Rows from block 3, named by matrix and row number. Rows with one number belong to one channel. Each number is 128 + 32 x the weight over its row's rms, rounded and kept within 0 to 255. All counts start at 0. After the name is the row's rms in percent of the matrix's.
# convs1: first pointwise conv (model.blocks.3.convs.1.weight, 128x128x1), inputs 0-63
# convs3: second pointwise conv (model.blocks.3.convs.3.weight, 128x128x1, transposed), outputs 0-63
convs1.68 104 [203 128 128 128 128 128 128 128 128 128 128 128 128 153  58 128 112  66 128 128 128 128 128  85 128  87 128 128 128 128  80 128 128 128 128 196  87 128  59  12  54 216 128 128 128  75 172 128 128 128 128  77 128 128 128 128  57 128 128 128 128 128 128 128]
convs1.69 103 [162 128  90 128 128 128 128 128 128  56 128 128  44 128 128 128  88 128 128  84  66  80 128 128 128 128 128 128 128 154 227 128 128 157  43 128 177 156 128 128 128 128 187  94 128 128 128 128  98  83  14 128 164 128 128 128 128 128 128 128 128 128 128 128]
convs1.70 102 [177  96 128 128 128 128 109 128 128 128 128 128 174 128 128 128 128 128 128 128 128  81 128 162 128 128  90 128 210 128 128 110 117 128 161 105 128 128 128 128 128 104 152 172 128 135 128 128  88 128 128 128 128 128 128  73 200 128 160 128 128 128 109 128]
convs1.71 106 [128 128 179  77 128 128 128  86 159 128 128 181 106 128 128 128  82 180 128 128 128 154 128 128 128 128 128 173 128 128 225  89  40 128 128  80 156 128 173 128 128 128 211 128 128  97 128  64 128 128 128 101 128 189 128 162 128 128  90 106 128 128 128 128]
convs1.72 100 [128 128 255  51 128 128 128 128 128 128 128 153 128 128  98 128 128 128 128 128 128 128 215 128 128 181 128 128  78 114 128 177  97 128 159 163 128 106 128 128 128 128 128  39 128 128 119 128 128 128 128 128 128 128 154 128 128 128 128 128 128 183 128  75]
convs1.73 105 [165 128 113 128 128 128 128 128  67 128 128 128 128 100 128 128 128 128 128 128 128 128 128 128 173 128 157 128 128 106 167 151 149 128 128  84 187 128 128 128 128 128 179  71 128  64 128 128 168  78 128 128 128 128 118  65 128 165 128 128 128 167 128 128]
convs1.74 100 [225 167 128 128 128 128 128 128 128 128 128  39 128 113 128 197 128 128 128 215 128 128 128 128 128 128 128 185 128 128  87 128  64 128 128 137  62 107 128  77 128 128 128 128 128 128 128  75 128 128 149 128 128 128 143 128 156 128 128 128 128 130 113 128]
convs1.75 099 [128 128 128 108 164  67 198 128 128 128 185 128 128 160 163 128 128 128 128  60 181 203 128 128 128  96 128 128 128 128 128 128 150 128  67 128  69 128  84 128 128 128 128  70 128  86 188 128 128 128 128 128 128 128 128  83 128  91 128  52 128 128  36 128]
convs1.76 105 [133 169 128 128 171 128 128 128 128 128 128 224 128 128 128 128 128 224 173  76 128 128 128 129  95 128 128 128 201 128 128 128 128 145 162 128 228 128 128 220  93  78 128 128 128 128 128 175 128 128 128 149 128 128 128 128 109 179 128  44 128 154 128 128]
convs1.77 094 [128 128 128 128 139 159 183 128 128 128  87 175 128 128 154 128 128 128 128 128 128 128 128 128 128 128  66 173 128 128 128 203 128 128 128 128 208 128 103 128 128 128 128 128 128  71 128  88 128  62 178  45  41 128 128  72 128  72 128 128 129 128  83 128]
convs1.78 097 [170 128  77 128 170 128 167 128 128 128 128 128 128 128 128  80 178 128 184 128 226 128  87 128 156 128 128  35 128 128 128 128 164 128  73  82 186 214 128 128  74 128 128 128 128 128 128 128 128  62 128 128 128 128 128  50 128 128 128 128 128 182 128 155]
convs1.79 105 [ 80 128 182 128 128 128 128 128 128 128 128 128 128 128 128 128 128 190 128 128 128 128  29 128  69 128 128 128 128 128  84  64 128 128  34 128 128 128 144 128 117 128  61 227 128 128 128 128 128 128 128 128  72 128 128 128 184  74 128 128 140 128 128 104]
convs1.80 095 [128 128 128 105 128  34 128 128 175 128 128  71 128 128 128 151 128 128 199 128 128 128 128 128  56 128  78 179 128 128 128 128 128 128   2 128 209 128 128 128 128 128  89 128 128 128 128 128 128 128  84 128  10 128 128 128 128 128  63 128 128 128 128 137]
convs1.81 103 [128 111 128 128 128 108 128 128 128 128 188 136 126 128 128  57 128 128  48 128 128 128 128 128 128 128 220 128 128 128 128 128 128 128 128 128  30 128 128 128 237 191 128 174 128 128 177 128 128 128  62  86 128 128  67 128 128   0 128 172 128 128  80 128]
convs1.82 099 [198 152 193 195 128 128 128 128 128 239 195 128 128 128 128 128 175  65 128 187 128 128 128 128 128 128 128  82 128 128 128 128  59  95 193 128  62  40 128  81 128 128 128 128 128 128 128 128 128 128 128 128 128 128 128  92 128 128 128 128 128 128 128 128]
convs1.83 095 [128  98 128 128 101 128 128 128 128 128 139  27 128  93  72 128 128 164 128 128  91 128 128  95 128 128 128 176 128 128 128  95 128 100  66 128 128 128 128 128 128 147 134 128 128 114 128 128 128 128 128  90 128 128 128  51 128 128  28 128 128 128  67 128]
convs1.84 096 [183 128 128 128 128 195 128  99  46 128 128 128 128 182 128  93 198  97 128 128 128 128  79 184 167 128 128 128 128 128 128 229 128 156 183 128 128 101 128 128 128 128 128 128 189 128 128 113 128  73 128 128 128 128 177  65  82 128 128 160 128 128  60 128]
convs1.85 097 [128 128 128 128 128 128 171 115  95 128 239 128 128 128 109 128 128 128 128 128 164 128  52 198 128 128 128 128 154 150 128 128  54 128 128 128 128 181 128 128 128 128 128 128 128 128 128  46  13 128 128 157 128  92 222 128 128 128 128 128 128  75  68 154]
convs1.86 099 [128 128 128 128 197 128 156 128 128 128 207 128 128 225  48 128 128 128 128 128 128 128 128 128 128  66 128 123 170 128  41  79 187 128 128 196 116 128  39 128 100 128  92 128 128 128 183 123 128 128 128 128 128 128 128  89 128 128 121 128 128 155 128 128]
convs1.87 102 [128 128 128  89  99 128 128 117 160 128 128 128  72 181 128 181  39 128 128 128 128 128 128 183 128  61 128 128 128 128 159 128 179 128 150 109 128 113 128 128  83 128   0 128 128 128  78  71 128 128  69 152 128 222 163 128 128 128 128 183 128  47 128  69]
convs1.88 095 [ 52 128 128 128  40 128 128 128 128  25 128 208 128 128 137 128 128 128  15 128 128 128 128 128 128 128 128 128 111 128 128 128 128 128 128 128 128 128 128 165 128 128 128 128 128 128 128 128  30 128 128 128 168 128 128 128 255 128 128 128 128 128 128 128]
convs1.89 098 [128 128 112 128 128 128 128 128  58 228 128 128 128  72 128 128 128 153 128 128 163 128 128 128 128 128  72 136 128 128 128 128  78 128 128 128 186 128 117 128 128 128 185 128 128 128  62 128 128  84 101 128 128 128 128 128 128 205 128 128 128 197  44 176]
convs1.90 098 [188 128 128 187 128 128 128 104 128 128 128 128 128 102 128 128 163  62   0 128 128 171 128 128 128 192 128 128 128  87 128 128 128 128 128  35  83 128 128 128 128 128 151 128 128 128  85 128 104 107 128 105  76 128 128 128 184 128 199 128 128 128 128  32]
convs1.91 093 [128 128 128 128 171 128 128 128 128 128 128 128 128 128 100 128 128 128 128 175  96 158 128 128 128 128 210 128  82 128 128  70 128 177 217 128 128 128 128 128 189 128 128 128 188 128 128 128  58 128 128 210 128 128  79 128 128 128 191 162  96 128 128  60]
convs1.92 107 [ 72 128 128 127  50 128 128 128 128 128 128 128 121 128 128 128 174 190 128 128 128 128 128 169 128 128 128 144 128 128  48 158 128 128 128 168 128  79 128 128 128  91 146 128  51 102  89 128 128  93 128  17  81  93 128 128 239  61 128 128 128 128 128 128]
convs1.93 091 [128 128 128 128 128 128 128 128 128 128 128 167 128 223 128  52 128 128 128 128 128  46 128 190 110 128 128 152 192 128  80 128 128 128 128 205 171 128 128 128   0 128 128 128 128  75  94 128 128 128 128 128 128 128 158 128 128 128 128 128 128 162  89  25]
convs1.94 090 [ 85 128 201 128 128  91 128 128 128 128 128 128 128 128 128 128 128 128 128 128 128 196 250  52 128 128 128 162 128 128 128 128  82 128 128 128 128  68 128  87 128 212 128  73 128 128 128 128 128 128 128 128 128  62 128 128 128 128 128 128 128 128 128 242]
convs1.95 093 [128 128 128 128 128  79 128 128 128 128 126 159 128 128 128 128 108 128 128 128 128 128 128 128 128 128  63 128 128 128 128 128 159 128 128 128 183 128 128 128  76  47 128 128 128 128 128 121 128  81 128  86 128 118 128 186 128 128 128  67 155 128 128 128]
convs1.96 104 [170  31 114 128 128 128 158 128 128 128 128  88 128  78 166 128 201 128 128 128 128  63  84  56 128 128 128 128 128 128 128 128 128 128  73  79 113 128 128 128 133 128 128 128 128 128 183 128 173 128 128 108 128 128 128  82 200 128  69 128 189 128 181 128]
convs1.97 102 [222 128 128 128 165 128 128 128 128 131 128 128 128 128 128 128 128   0 128 128 128 128 128 128 128 128 128 128 128 128  48 128 128 128 171 128 128 128 128 128 189 128 128  67 175 128 128 128 140 128 173 128 128 128 128 128 128 128 138 128 113 184 128 128]
convs1.98 103 [128 128 128 128 128 179 128 128 170 128 128 116 128 186 128 128  59 128  79 128 128 128 128 128 147 157 128 133  65 102 128 182 128 128 254 128 128  52 128 128 128 187 128 128 204 128 128 128 128 128 128 128 179 157 128 128  38 128 196 128 128 128 128  75]
convs1.99 107 [ 77 128 194  90 128 128  92  89 128 128 128 128 113 128 128 128 128  47 128 128 128 167 128 128 128 128  53 128 128 128  45 169 162 128 128  91 128 123 128 128 165 128 128 128 168 128  49 128 128 128 128 128 100 128 128 128 128 128 128  43 128 128 128 128]
convs1.100 091 [128 128 128 128 128 112 128 128 128 128 128 138 128 128 128 128 128 128 128 128 128 143 168 128 128  18 128 128  56 128  65 128 215 128 128 128 202 128 128 128 128 128  47 128  56 128 128 107 128 161 128 128 128 147  94  18  98  79 128 128 128 128 128 128]
convs1.101 102 [128 128 128  73 176 128 128 128 128 128 128 107 128 128 128 128  84 128 128 128  92 128 128 128 147 128 127 128 128 128 128 154 173 128 193 186  79 128  41 128 128 128  81 128 128 128 128 128 128 146 128 175 128 128 128 128 128 128 180 195 181 128 128 128]
convs1.102 096 [128 128 204 128 128 128 128 128 128 128 128 128 128 128  50 128 174 128 128 135 128 128 128 150 128 128 128 128 128 188 128  87 128 128 153 128 128 128 128 128 128 108 128 128 128 128 128 128 128 128 128 128 128 102 128  69 213 128 202 128 128 128 154  64]
convs1.103 105 [128 161 128 128 186 128 128 175 128 128 128 128 182 150 145  80 175  62 128 128 128 128 128 103 167 128 179 128 128 128 128  78 128 128 128 128 128 128 128 128 207 128  46 128 128 128 128 128  85 166 109 128 128 128  89  80 128 128  81 128 128 128 128 128]
convs1.104 088 [128 128 128 128 155 181 128 128  65 128  92 128 128 128 193 128 128  77 128 115 128  87 128 128 128 128 128 128  71 128 128 253 128 128 128 128 128 128 128 128  59 128 128  84 128  53 128 128 128 128 195 128  72  56 128  39 128 105 128 128 128 128 128 128]
convs1.105 095 [128 128 128 128 128 128 128 143 122  88 128 128 128 128 128 128 130 112 128 128  78  44 128  94 169 128  14 128 128 128 206 128 128 128 128 202 128 128 128 128 163 128 128 128 128 128  52 128 128 128 128 128 128 128  82  69 145 186 128 128 128 191 128 128]
convs1.106 096 [128 128 128 225 128 128 128 128  69  42 128  97 128 128 128 128 128 128 128 128  62  40 128 128 186 128 151 128 128 151 128 128 110 128  52 128  37  47 169 127 194 128 128 128 128 128 169 128 128 128  81 128  51 128 128 128 128 128 125 128  25 111 128 147]
convs1.107 106 [ 69 128 128 128 128 128 128 128 150 171 128 194 124 128 163 221 128 128 128 128 128  66 128 128 128  42 128 111 128 128  45 128 110  71 128 128 128 128 162 128 128 128 128 128 128 128  21 128 200 128 128 175 128 128 128 167 128 128  68 128  63 128 128 128]
convs1.108 119 [128 128 128 128 242 128 128 128 128 128 102 128 128 128 128 165 128 131 203 180 128 169  72 128 153 128 128 128 128 128 128 128 128 173 170 128 103 128 128  44 123 128 128 166 128 128 133 128 128 128 128 184 182 128 128 128  21 175 128 128  66 166 128 128]
convs1.109 108 [128 128 128 123 209 128  69 128 128 128 128 128 128 128  45 128 161 128 128 120 152 128  93 128 128  78 128 128 128 128 128  68 128 128 128 128 128 128 111 128 128 250 128  21 128 119 128 128 128 128  85 128 128 128 128 128  56 128 128 117 106 174 128 128]
convs1.110 104 [189 128 128 123  91 128 113  99 128 128 128 128 128 128  55 123 145 165 207 126 128 128  71 128 128 128 128 200 128 128 128 128 128 128 128  55 128 128  88 139 175 216 128 128 128 128 219 128 227 128 128 128 128 128 128  93 128 128 128 128 187 128 108 148]
convs1.111 106 [188 185 128 167 151 128 128 128 128 128 128 128 221 128 128 128 128 111 128 128 128 128 128 110 128 128 128 202 128 128 114 128 128 164 128 199 128 128 128 128 128 128 110  87 128 128 128 188 159 128 128 128  59 122 128 128  87 128 128   0 128 162  97 141]
convs1.112 106 [ 56 128 160  57 128 128 128 128  86 128 128 128 198 128  81  86 185 128 128 170  32 128 128 183 128 128 128 128 128 128 128 128 128 128 128 187 128 177 128 128 128 128 128 128  94  77 128 128 128 128 128 176 128  72  90 128 128 128 215 128 128 128 128  82]
convs1.113 100 [128  95 128 128 128 128 128 128 128 128 128  56 240 128 102 128 128 128 128 128 128 128 128  80 128 128 155 128 128 166 128 128 161 110 128 128 128 128 128 128 128 128 128 128 128  95 128  73 128 188 128 128 128 128  38 112  73 128  50 128 128 128  72 128]
convs1.114 101 [128 198 128 128  45 128 128  84 128 128  60  54 128 128  76 128 128  67 190 128 128 128 141 128  92 128 128 128 128 128 128 142  76  96 128 200 128  75 169 128 128 128 171 128 126 128 128 128  81 128 128 193 128 128 167 128 187 128 128 128 128  54  96 128]
convs1.115 098 [198  73  95 128 128 128 177 128 128 128 137 128 156 128 186 101 128 128 128 128 128  87  86 128 128 128 128 128 113 148 167 128 128 128  54  56 128 128  67 128 128 128 128 128 128 128 128 128 128  81 128 128 128 128 128  16 128 128 128 128 128 128 128 202]
convs1.116 102 [223 128 128  59 190 128 128 101  95 128 153 134  93 128  63 128 128 128 128 128 210 128 128 138 180 128 128 204 128 128 128 128 128 128 128 128 128 128  81 128 128 128 128 128 128 128 128 128 128 128 128 128 128 128 128 128  46 128 187  73 128 136 128 128]
convs1.117 101 [ 69 176  99 128 128 128 166 128  79 128 128 232  25 128 128  90 128 229 187 128 128 128 128 173 128 128 128 128 128 189 128 128 105 128 128 128 187 157 128 128  87 128 128 128 128  92 128 128 128  90 128 157  99 128 128  92 128 128 142 154 128 128 128 128]
convs1.118 108 [128 128 128 128 128 201  96 128 128 128  76 219 128 128  57 128 153 128 128 128 128 128 128 128 128 128 128 216 128 128 128 128 128 128 128 128 128  60 128 128  85 128 128 128 128 128 128 128 128 128 128 128  87 128 128  91  90 128 128 128 128 158  54 128]
convs1.119 100 [121 128 128 128 128 128 128 194 128 128 111 128 128 128 128 128 128 163 198  26  36 128 128 128 128 128 128 128  72 128 128 128 152 128 128 148 187 128 128 128 153 128 128 128 153 128 128 128 128 128 128 227  61 128 109 128 128 128 181 128 128 128 128 102]
convs1.120 098 [128 128 128 128 128 128 128 128 128 128 197 128 128 128 128 128 128 128 128 128 177 128 128 128 128 128 128 128 155 128 128  76 128 128  94 107 128 128  46 128 166 128 128  52 169 109 128 115 128 128  50 128 181 128  94 108 128 128 128 128 128 128 128  92]
convs3.68 098 [128 190 181 128  62 128 128 128 128 128 128 128 128 191 171 128 128 128 128 128 128 128 128 128 128 128 128 128 128  88  91 219  77 128  23 128 128 128 128  63  58 128 128 128 128  81 128 128  89 128 113 128 128 128 128 179 128 128 128 128 128 128 128 128]
convs3.69 116 [128 128 128 128 166 128  64 101 154 128 163 128  86 128 128 128 128  78 128 150 128 128 114 128 128 109 128 128 128 128  47 184  89 128 128 148 144  90 128 128 106 128 128 128 128 128 128 190 182  92 128  63  45 165 128 128 183 101 128 128 128 105 202 149]
convs3.70 091 [128 128 128 128 128 128 128 128 128 128 128 128 128 128 128 128 128 128 128 128 128 197 128 128 168 128 128 128 128 128 230 128 128 128 128  84 128 128 128 112 128  85 178 128 128 128 128 128 128 128 253 199  89 128 169 128 128 128 128 128 128 128 128  47]
convs3.71 104 [128  72 155 128 128 128 177 128 128 128 128 128 128 128 128 128  70 128 128 128 128 128  76 128  50  91  70 176 146 128  62 128  51 128 128 128 128 128 161 128 128 128  83 128 128 171 128 128 128  74 166  63  84 128  89 128  82 107 128 128 128 128 211 128]
convs3.72 097 [128 128 128 128 163  48 198 162 128 128 128 128 128 128  84 128 128  39 128 128 128 172 128 128 128 128 128 128 128 128 128 144 117 128 128 128 128 128 134 128 128  80 128  78 128 128 128 128 128 128 128 128  85 147 218 195 128 128  87 128 128 128 128 128]
convs3.73 123 [187  87  96 137  31 128 128 128 128 152 169 138 128 128 128 108 159 128 128 128 128 112 128 128 202  79 128 128 128 128  70 128 128 153 142  36 112 128 128 128 128 128 128 107 210  94 127 128 106 165 128 128  65 128 128 128 165 163 128 110 128 128 128 128]
convs3.74 086 [128 128 128 128 165 128 128 128 128 128 128 128 128 128 128 128  35  96 171 128 128  91 128 128 128 193 128 128 128 128 128 128 152 128 153 128 128 128 170 128 128 168 128 128 128 128 128 128 128 128 128 128 128 119  79  71 255 128 222 246 128 128 128 128]
convs3.75 101 [128 128 128  50 128 128 128 191 200 128  55 123 128 128 128 128  72 128 128 128 198 128  89 128 128  79 217 129 128 164 154 128 169 128 128 128  96  68 175 100 128  75 171 128 128 128 128  70 128 128 128 128 128 169 128 161 128  78 128 234 128 128 128 128]
convs3.76 114 [128 128 182 128 128  86 128 128  83 128 128 128 128 128 128 163  82 128 128 128 128 128 128 128 128 202 128 128 125 128 128  78 218 128 128 128 205 166 128 183 128 128 105 128 128 128 184  80 128 128 103 128 128 128  67 128 128 128 177 188 240 128 128 128]
convs3.77 088 [128 128  82 128  66 128 128 128 128 128 128 128 128 219 182 128 128 196 128 128 128 128 128 128 128 128 128  70 128  84 128 141 128 128 128 128 128 128 128 128 150 128 128  37 128 128 200 128 222 180 128 128 128 113 128 128  61 176 128 128 149 128  61 128]
convs3.78 104 [128 153 128 128 197 128 128 128 162 128 128  76 128 197 128 165 128 128  95 144 146 128 128  97 128 128 128 128  23 128 128 128  71  98  91 206 128 128 128 128 128 128 128 128  99 205 128 128 242 101 174 128 225  75 203 128 128 128 128 128 185 128 144 128]
convs3.79 096 [ 40 128 128 128 128 128 128 128 215 197 128 128  60 128  91 128 128 128 128 128 202 125 128 128 235 128 196 128 128 168 128 128 128 128 228 128  84 111  62 128 128 128 128 128 128 128 128 128 128 128 128 128  52 128 128 128 128 128 128 128 128 128  92 128]
convs3.80 090 [128 128 153 128 128 128 128 128 128 128  94 128 128 128  91 128 128 128 128 128 128 128 128 128 128 128 128 128 128 210 128 128 128 128 128 128  41 128  40 139 197 128 128 128 128 128 128 128 128 203  65 128 128  52 128  39 180 128 128 185 158 161 128 128]
convs3.81 102 [182 128 139 128 196 128 128 128 141 128 128  32 128 128 128 128 128 128 104 128 175 128 128 128 128 128 128 128  60 128 128 128 128 128 128 128 128 128 128 128   8 128 140 197 152 128 128 128 128  79 128 152 128 212 128 128 128 128 154 128 230 128 128 128]
convs3.82 107 [128 120 128 128 128 128 128 172 128 128  83 128 190 128 128 128 128 128  23 174 128 150  78 128 128 128 128 128 128 157  81 202 128 128 128 128 128  79  42  66 213 128 180 128 128  58  50 128 128 128 108 178 128 128 128 164 128 128 111 128  15 128 128 128]
convs3.83 104 [156 128 104  38 128  63 128 128 128 128 128 128 128  28 128 128 100 128  98  85 128 128 128 128 184 128  84 128 128 128 128 128 150 128 128 128 151 128 255 191  57 128 128 208 128 128 128 128  91  72 128 128 128 159 128 128 128 128 191 101  62 128 128 150]
convs3.84 104 [179 128 107 145  39 104 128 128 128 204 222 128 128 128 128 128 233 175 170 128 128 128 128 174 128 128 128  74 128 128 128 161 128 156 154  86 128 128 128 164 128 128 128  62 128  97 128 128 181 185  92  68 128 128 148 128  88 216 128  71 128 185 128 128]
convs3.85 086 [128 128 247 128 128  34 128 128 128 128 128 200 128 128 128 128 145 128 128 128 128 166 128 128  38 128 128 128 128 187 128  42 128 128 128 128 206 146 128 128 128 128 128 128 128 128 128  56 128 128 128 128 128  57 128 128 128 128 128 128 128 128 170 128]
convs3.86 093 [128 128 128 169 128 128 128 101  85 128 128 128 128 128 118 128 128 128 128 128 128 128 128 128  65 128 167 128 128  75 128 128  37 128  84 128 178 128 128 128 128 152 128 137 128 128 128 128 128 128 128 128 128 128 128 128 128 128 128 128 181 128   3 186]
convs3.87 119 [128 110 128 128  96 128  94 128 128 128 128 128 128 128 128 128 112 163 128 128 128  50 102  48  88  90 128  26 128  75 128 128 128 128 128 128 128 128 128 128  83 128 128 128 128 128 128 128 128  49 128  35  52 151 128 128 128  67 128 128 128  99 158  77]
convs3.88 099 [128 128 128 128  95 128  24   2 134 185 128 128 128 128 128 128 128 207 128 128 100  84 175 128 128 128 128 128 128  51 128 128 128 128 128 128 103 128 204 128 128 128 128 128 128 128 128 128 128  68 128 128  38 128 128 128 128  95  73 128 102 128 128 128]
convs3.89 098 [ 80 128 128 128 128 161 128 128 128 128  75 195  96 128 128  82 157  44 128  86 128 128 188 128  65 128 128 128 128 128 128 128 128 128 128  90 128 128 128  94 128  51 191 128 128  60 128  16 128 128 128  98  86 128 128 128 128 126 128 128 128  46 128 128]
convs3.90 098 [128 128 146 191 128 128 213  48 128 108 128 128 128 128 128 128 128 128 113 146 128 128 189 134 128 128 128 128 128 128 128 128 128 128 128 128  87 128  82  38  74 128  62 105 128 128 128 128  92  77 198 128 128 128 128 131 128  63 128 128  84  47 128 128]
convs3.91 107 [128 128 128 128  84 128  58 128 128 128 142 128 171 128  85 128 128 128  84 128 128  49 128 175 128 107 128 128 128  76 128 115 165 183 189 201 128 148 128 128  69 128 128 152 128 128 128 128 128 128 128  76 128 128 128  94 128 128 128 128 133 128 128 171]
convs3.92 106 [128 128 128 128 128 170 178 157 128 106  25 128 157 128  63 128 128  91 128 128 128 128 128  68 128  92 128 141 128 128 128  53 128 128 128 128 128 128 117  58 128  41 234 128 128 128 128 128 128 156 211 128 184 128 128 181 128 128 128 196 199 128 191 128]
convs3.93 086 [128 128 128 128 128  53 139 128 128 174 191 128 128 128 128 128 229 159 128 128 128 136 128 183 128 201 128 128 128 128  29 217 128 128 128 128 123 128  86 128 128 225 128 128 128 128 128 128 128 128  63 128  74  11 152 200 128 128 128 128 128 128   0 128]
convs3.94 081 [ 73 128 128 128 128 212  70 128 128 128 128  76 128 200 244  33 128 128 128 128 128 128 128 128  82 128 128 128 128 246 128 128 128 128 128 128 104 128 123 128 128 206 128 128 128 128 156 128 128 128 128 128 128 128  57 128 128 128 128 128 128 128 128 128]
convs3.95 105 [128 172 186 128 128 128 128 175 128 128 128 128 228 128 128 128 128 128 128 128 197 200 201 128 124  91 128 221 128 128 128 128 194 128 128 128 128 171 169 128 128 128 128 128 164 171 128 128 128 159 128 193 128 128 128 128 128 154 170 179 128 128 201 159]
convs3.96 112 [128  58  95 128 128 128 114 128 128 108 128 128 128 128 128 128 120 128 189 128 128  72  59  84 128 165 128 128  93  82 128  71 152 168 128 100 178  64 188 128 128 128 128 128 128 128 128 128 128 128 128 128 128 236 128 128 128 128 199 128 128 128 128 128]
convs3.97 112 [128 128 128 128 128 128 128 128  53 128 128 128 128 128 128 128 175 128 176 128  45 128 128 128 128 184 128 164  45 128 128 128 128 128  82 128 128 128 128 128  86 195  59 116 128 105 170 128 128 128 128 164 133 128 128 144 178 128 128 128 128 128 181 128]
convs3.98 112 [128 174  54 128 128   0 140 128 119 128 128 128  54 128  58 128 114 128 128 128 128 128 128 128 177 128 128  72  74 128 128 129 195  79 108 128 128 165 128 128 128  52 218 128 128 128  75 128 128 128 128 128  76 128 128 142  93 128 104 107 128 128 128  68]
convs3.99 096 [128 128 128 128 128  71  75 128 128 133  40 128 128 128 128 128 153 128 128 128  60 128 103 145 128 128 128 160 179  55  79 147  41 128 128 195 128 189 128 128 128 169 128 128 128 128  55 128 128 128  35 128 128 128 128 209 128 128 128 128 128 128 174 128]
convs3.100 084 [ 95 186 128 128 128 128 128 128 109 128  60 128 128 128 255 128 128 128 128 128 128 128 128 128 128 128 104 194 128 128  49  87 128  52 128 128 128 128 128 128  82 128 128 128 170 128 128  43 128  39   7 184  78 128 128 128 128 128 128 128 128 128 128 128]
convs3.101 091 [128 128  71 128 128 128 128 128 128 128 151 128 128 128 220 128 128  31 128  87 128 174 128 155 128 128 128 128 102 128 128 128 128 128 128 128 128 128 128 128 110 126 128  51 128 128 122 128 128  71 128  89 128 128  67  74 100  68 128  66 128  56 162 128]
convs3.102 103 [243 128 128 128 146 128 128 128  52 128 128 239  59 169 128 128 128 194 128 128 128 128 169 128 190 128 128 128 128 128 128 128 128 128 128 128 104 128 178 128 128  82 128 128 128 128 128 128 128 156 153 128 103 128 128  71 148 128 128 128 128 128 128 128]
convs3.103 113 [128 128 128 160 128  82 128 139 128 128 128 128 128 128 128  70 128  75 162 128 128 128 128 128 128 128  97 128 190 128 128 128 128 128 218 128 210 176 128 164 204 157 128 128 128 128 237 150 128 162 128  52 128 128 135 128 128 128 128 128  86 174 174 128]
convs3.104 119 [128 128 173 115 173 128 120  84 166 128 128  50 128 128 128 128  36 128 128 128 128 128 128  79 128 128 128 128 128 164 172  76 128 107 128 204 128 128 128 128  87 128 128 208 128 150 123 161 128  57 128 152 128 128  26 128 128  54 160 128 128 128 156 128]
convs3.105 090 [128 128 128 128 128 128 128 128 128 202 175 128 128 128 128 236  59  49 173 128 128 128 128 128 128 128 128 128 128 128 128 128 128 128 128 128 196 128 128 128 128 128 128 211 128 182 128 128 128 128 128 128 183 128 128  32 128 128 193 176 128 128 141 176]
convs3.106 095 [ 76 128 128 128 128 128 128  83 106 128 128 128 128 128 191 128 210 128 128 200  82 128 128 128 128 128 162 128 128 128 128 252 128 177 128 128  42 128 128 128  53 128 128 167 128 130 128 128  84 128 128 164  39 128 128 177 128 128 128 128 128 128 128 128]
convs3.107 092 [128 128  70 128 128  74 128 128 128 151 128 171 128 139 128  61 128 128 128 128 128 172 128 128 215 128 128 128 128 128  62 128 236 128 128 128 128 130 128 128  82  72 128 188 200 128 128 128 128 128 128 128  66 128 128 128 128 128 128 128 128 128 128 128]
convs3.108 114 [128 128  53 128 128 128 181 128 128 218 128 128 128 128 128 128 130 128 192 163 168  67 128 124 128 128 128 128 172 128 128  62 128 212 176 128 128 128 128 128 128 172 128 128  84 181 128 170 175 128 128 128 128 128 128 128 217 128 175 128 128 128 128 232]
convs3.109 096 [199 128 128 128 128 128 128 128 198 128 128 128 128 128 128  58 128 161 105 128 184 128 173 128 128 128 128 128 128 128 128 225  56 166 128 128  44 128 128  69 128 128 128 128 128 128 128 172 128 141 238 128 128 128 128 128 128 191 128  65 128 128 128  64]
convs3.110 080 [128 128 128 128 170 128 128 128 128 128 128 128 128 128 128 165 128 128  25 148  79 128 128 128 229 128 128 128 128 128 128 128 128 128  43 128 128 128 128 128 128 128 163 128 128 128 128 128 128 128 181 161 178 128 128 128 128 128 128 128  20 128 128 128]
convs3.111 094 [128 128 128 128 128 128 128 128 128 128  93 128  81 149 128 128 128 128 201 128 128 128 141 154  26 193 128 126 172 128 128  33 128 128 128  70 128  90 128 215 128 128  69 128 128 128 128 128 128 128 128 128 128 128 128 109 189  78 151 128 172 128 128 127]
convs3.112 096 [128 128 128 128 128 128 128 128 128 128 128 255 128 128 116 128 128 128 128 128 128 128 128 128 128  85 165 128 128 128 182 173 128 128 128 128  75 128 128 128  55  64 128 128 128  16 128 128 128 128 134 128 128 128 172 128 128 128 109  40  73 128  56 177]
convs3.113 094 [133 128 128 128 128 128 128 128  52  96 128 128 128 128 128 151 128 147 128  51 128 128 128 128  50 128 128 128 128 128 140 128  78  65  75 128 128 128 128 128 128 128 128  48 128 128 128 128 128 128  80 187 128  76 128 128 128 128 101 128  81 128 128 128]
convs3.114 103 [154 128 128 128 170 128 135 128 128 128 128 128 128 128 105  90 128  96 212 128 136 128 128 128 128 222 128 128 128 128 128 128 128 128 128 164 228 128 128 195 128 128  45 128 128 128 152 128 189 155 128 128 195 128 128  94 200 152 219 228 128 128 128 128]
convs3.115 113 [192 158 128  68 128 128 128 128 128  91 128  84 128 166 128 149 128 185  81 233 128  99 128  77 128 128 128 128 128  58 128 182  97  68 101 136  71 179  91  79 128 128 157 183  49 203  86 128 200 128 128 128 128 128 128 128 128 128 128 183 128 161  88 128]
convs3.116 090 [128 128 128 128 128 128 181 128 128  93 128 142 128 128 128 128 128 128 201 128 128 128 128 128  65 128 128 128 128 189 128  90 128 128 128 128 128 215 128 128 128 128 128 128 128 128 128 128 128 128 128 128  83  40 128 128 224  68 165 128 185 128 128 128]
convs3.117 110 [ 56 128  95 128 128 128 128  74 128 118 208 128 128  70  37 187 128 128 128 128  96 128 128 102 188  53 128 169  98 128 140 128 179 128 128 191 128 128 140  76  84  90 173 147 128 224  81 128 128  74 128 128 128 194 128 128 176  56 128 128 172 128 159 128]
convs3.118 095 [128 128 128  82 119 128 128 210 128 128 128 128 128 128 142 128 128 128 255 128 128 128 128 128 128 128  11 128 128 128 176 128 128 176 128 128 128 136 128 202  54 200  60 128 128 128 128 128 128 128 128 128 128 128 128 128 216 128 128 128 128 128 128 128]
convs3.119 101 [128 128 128 128 128 128 159 128 128 128 128  25 128 128 128 255 128 128  84 128 128 119  74 128  67 128 128 128 128 128 128 128 128 128 128 128 213 128 128 128 128 128  74 191 128 185 128 128 128 128 128 128 128 128 159 128 134 102 123 128 183 128  52 128]
convs3.120 110 [ 89 128 128 128 128 104 118 122  89 128 128 128 128  95 128 128 128 128 128  76 128  61  81  15  75 182 160 128  63 128 159 128 103  68 128 128 128 128 151  78 128 128 173 128 128 128 128 128 128 128 124 128 128 128 128 128 128 128 128 128 128  98 128  66]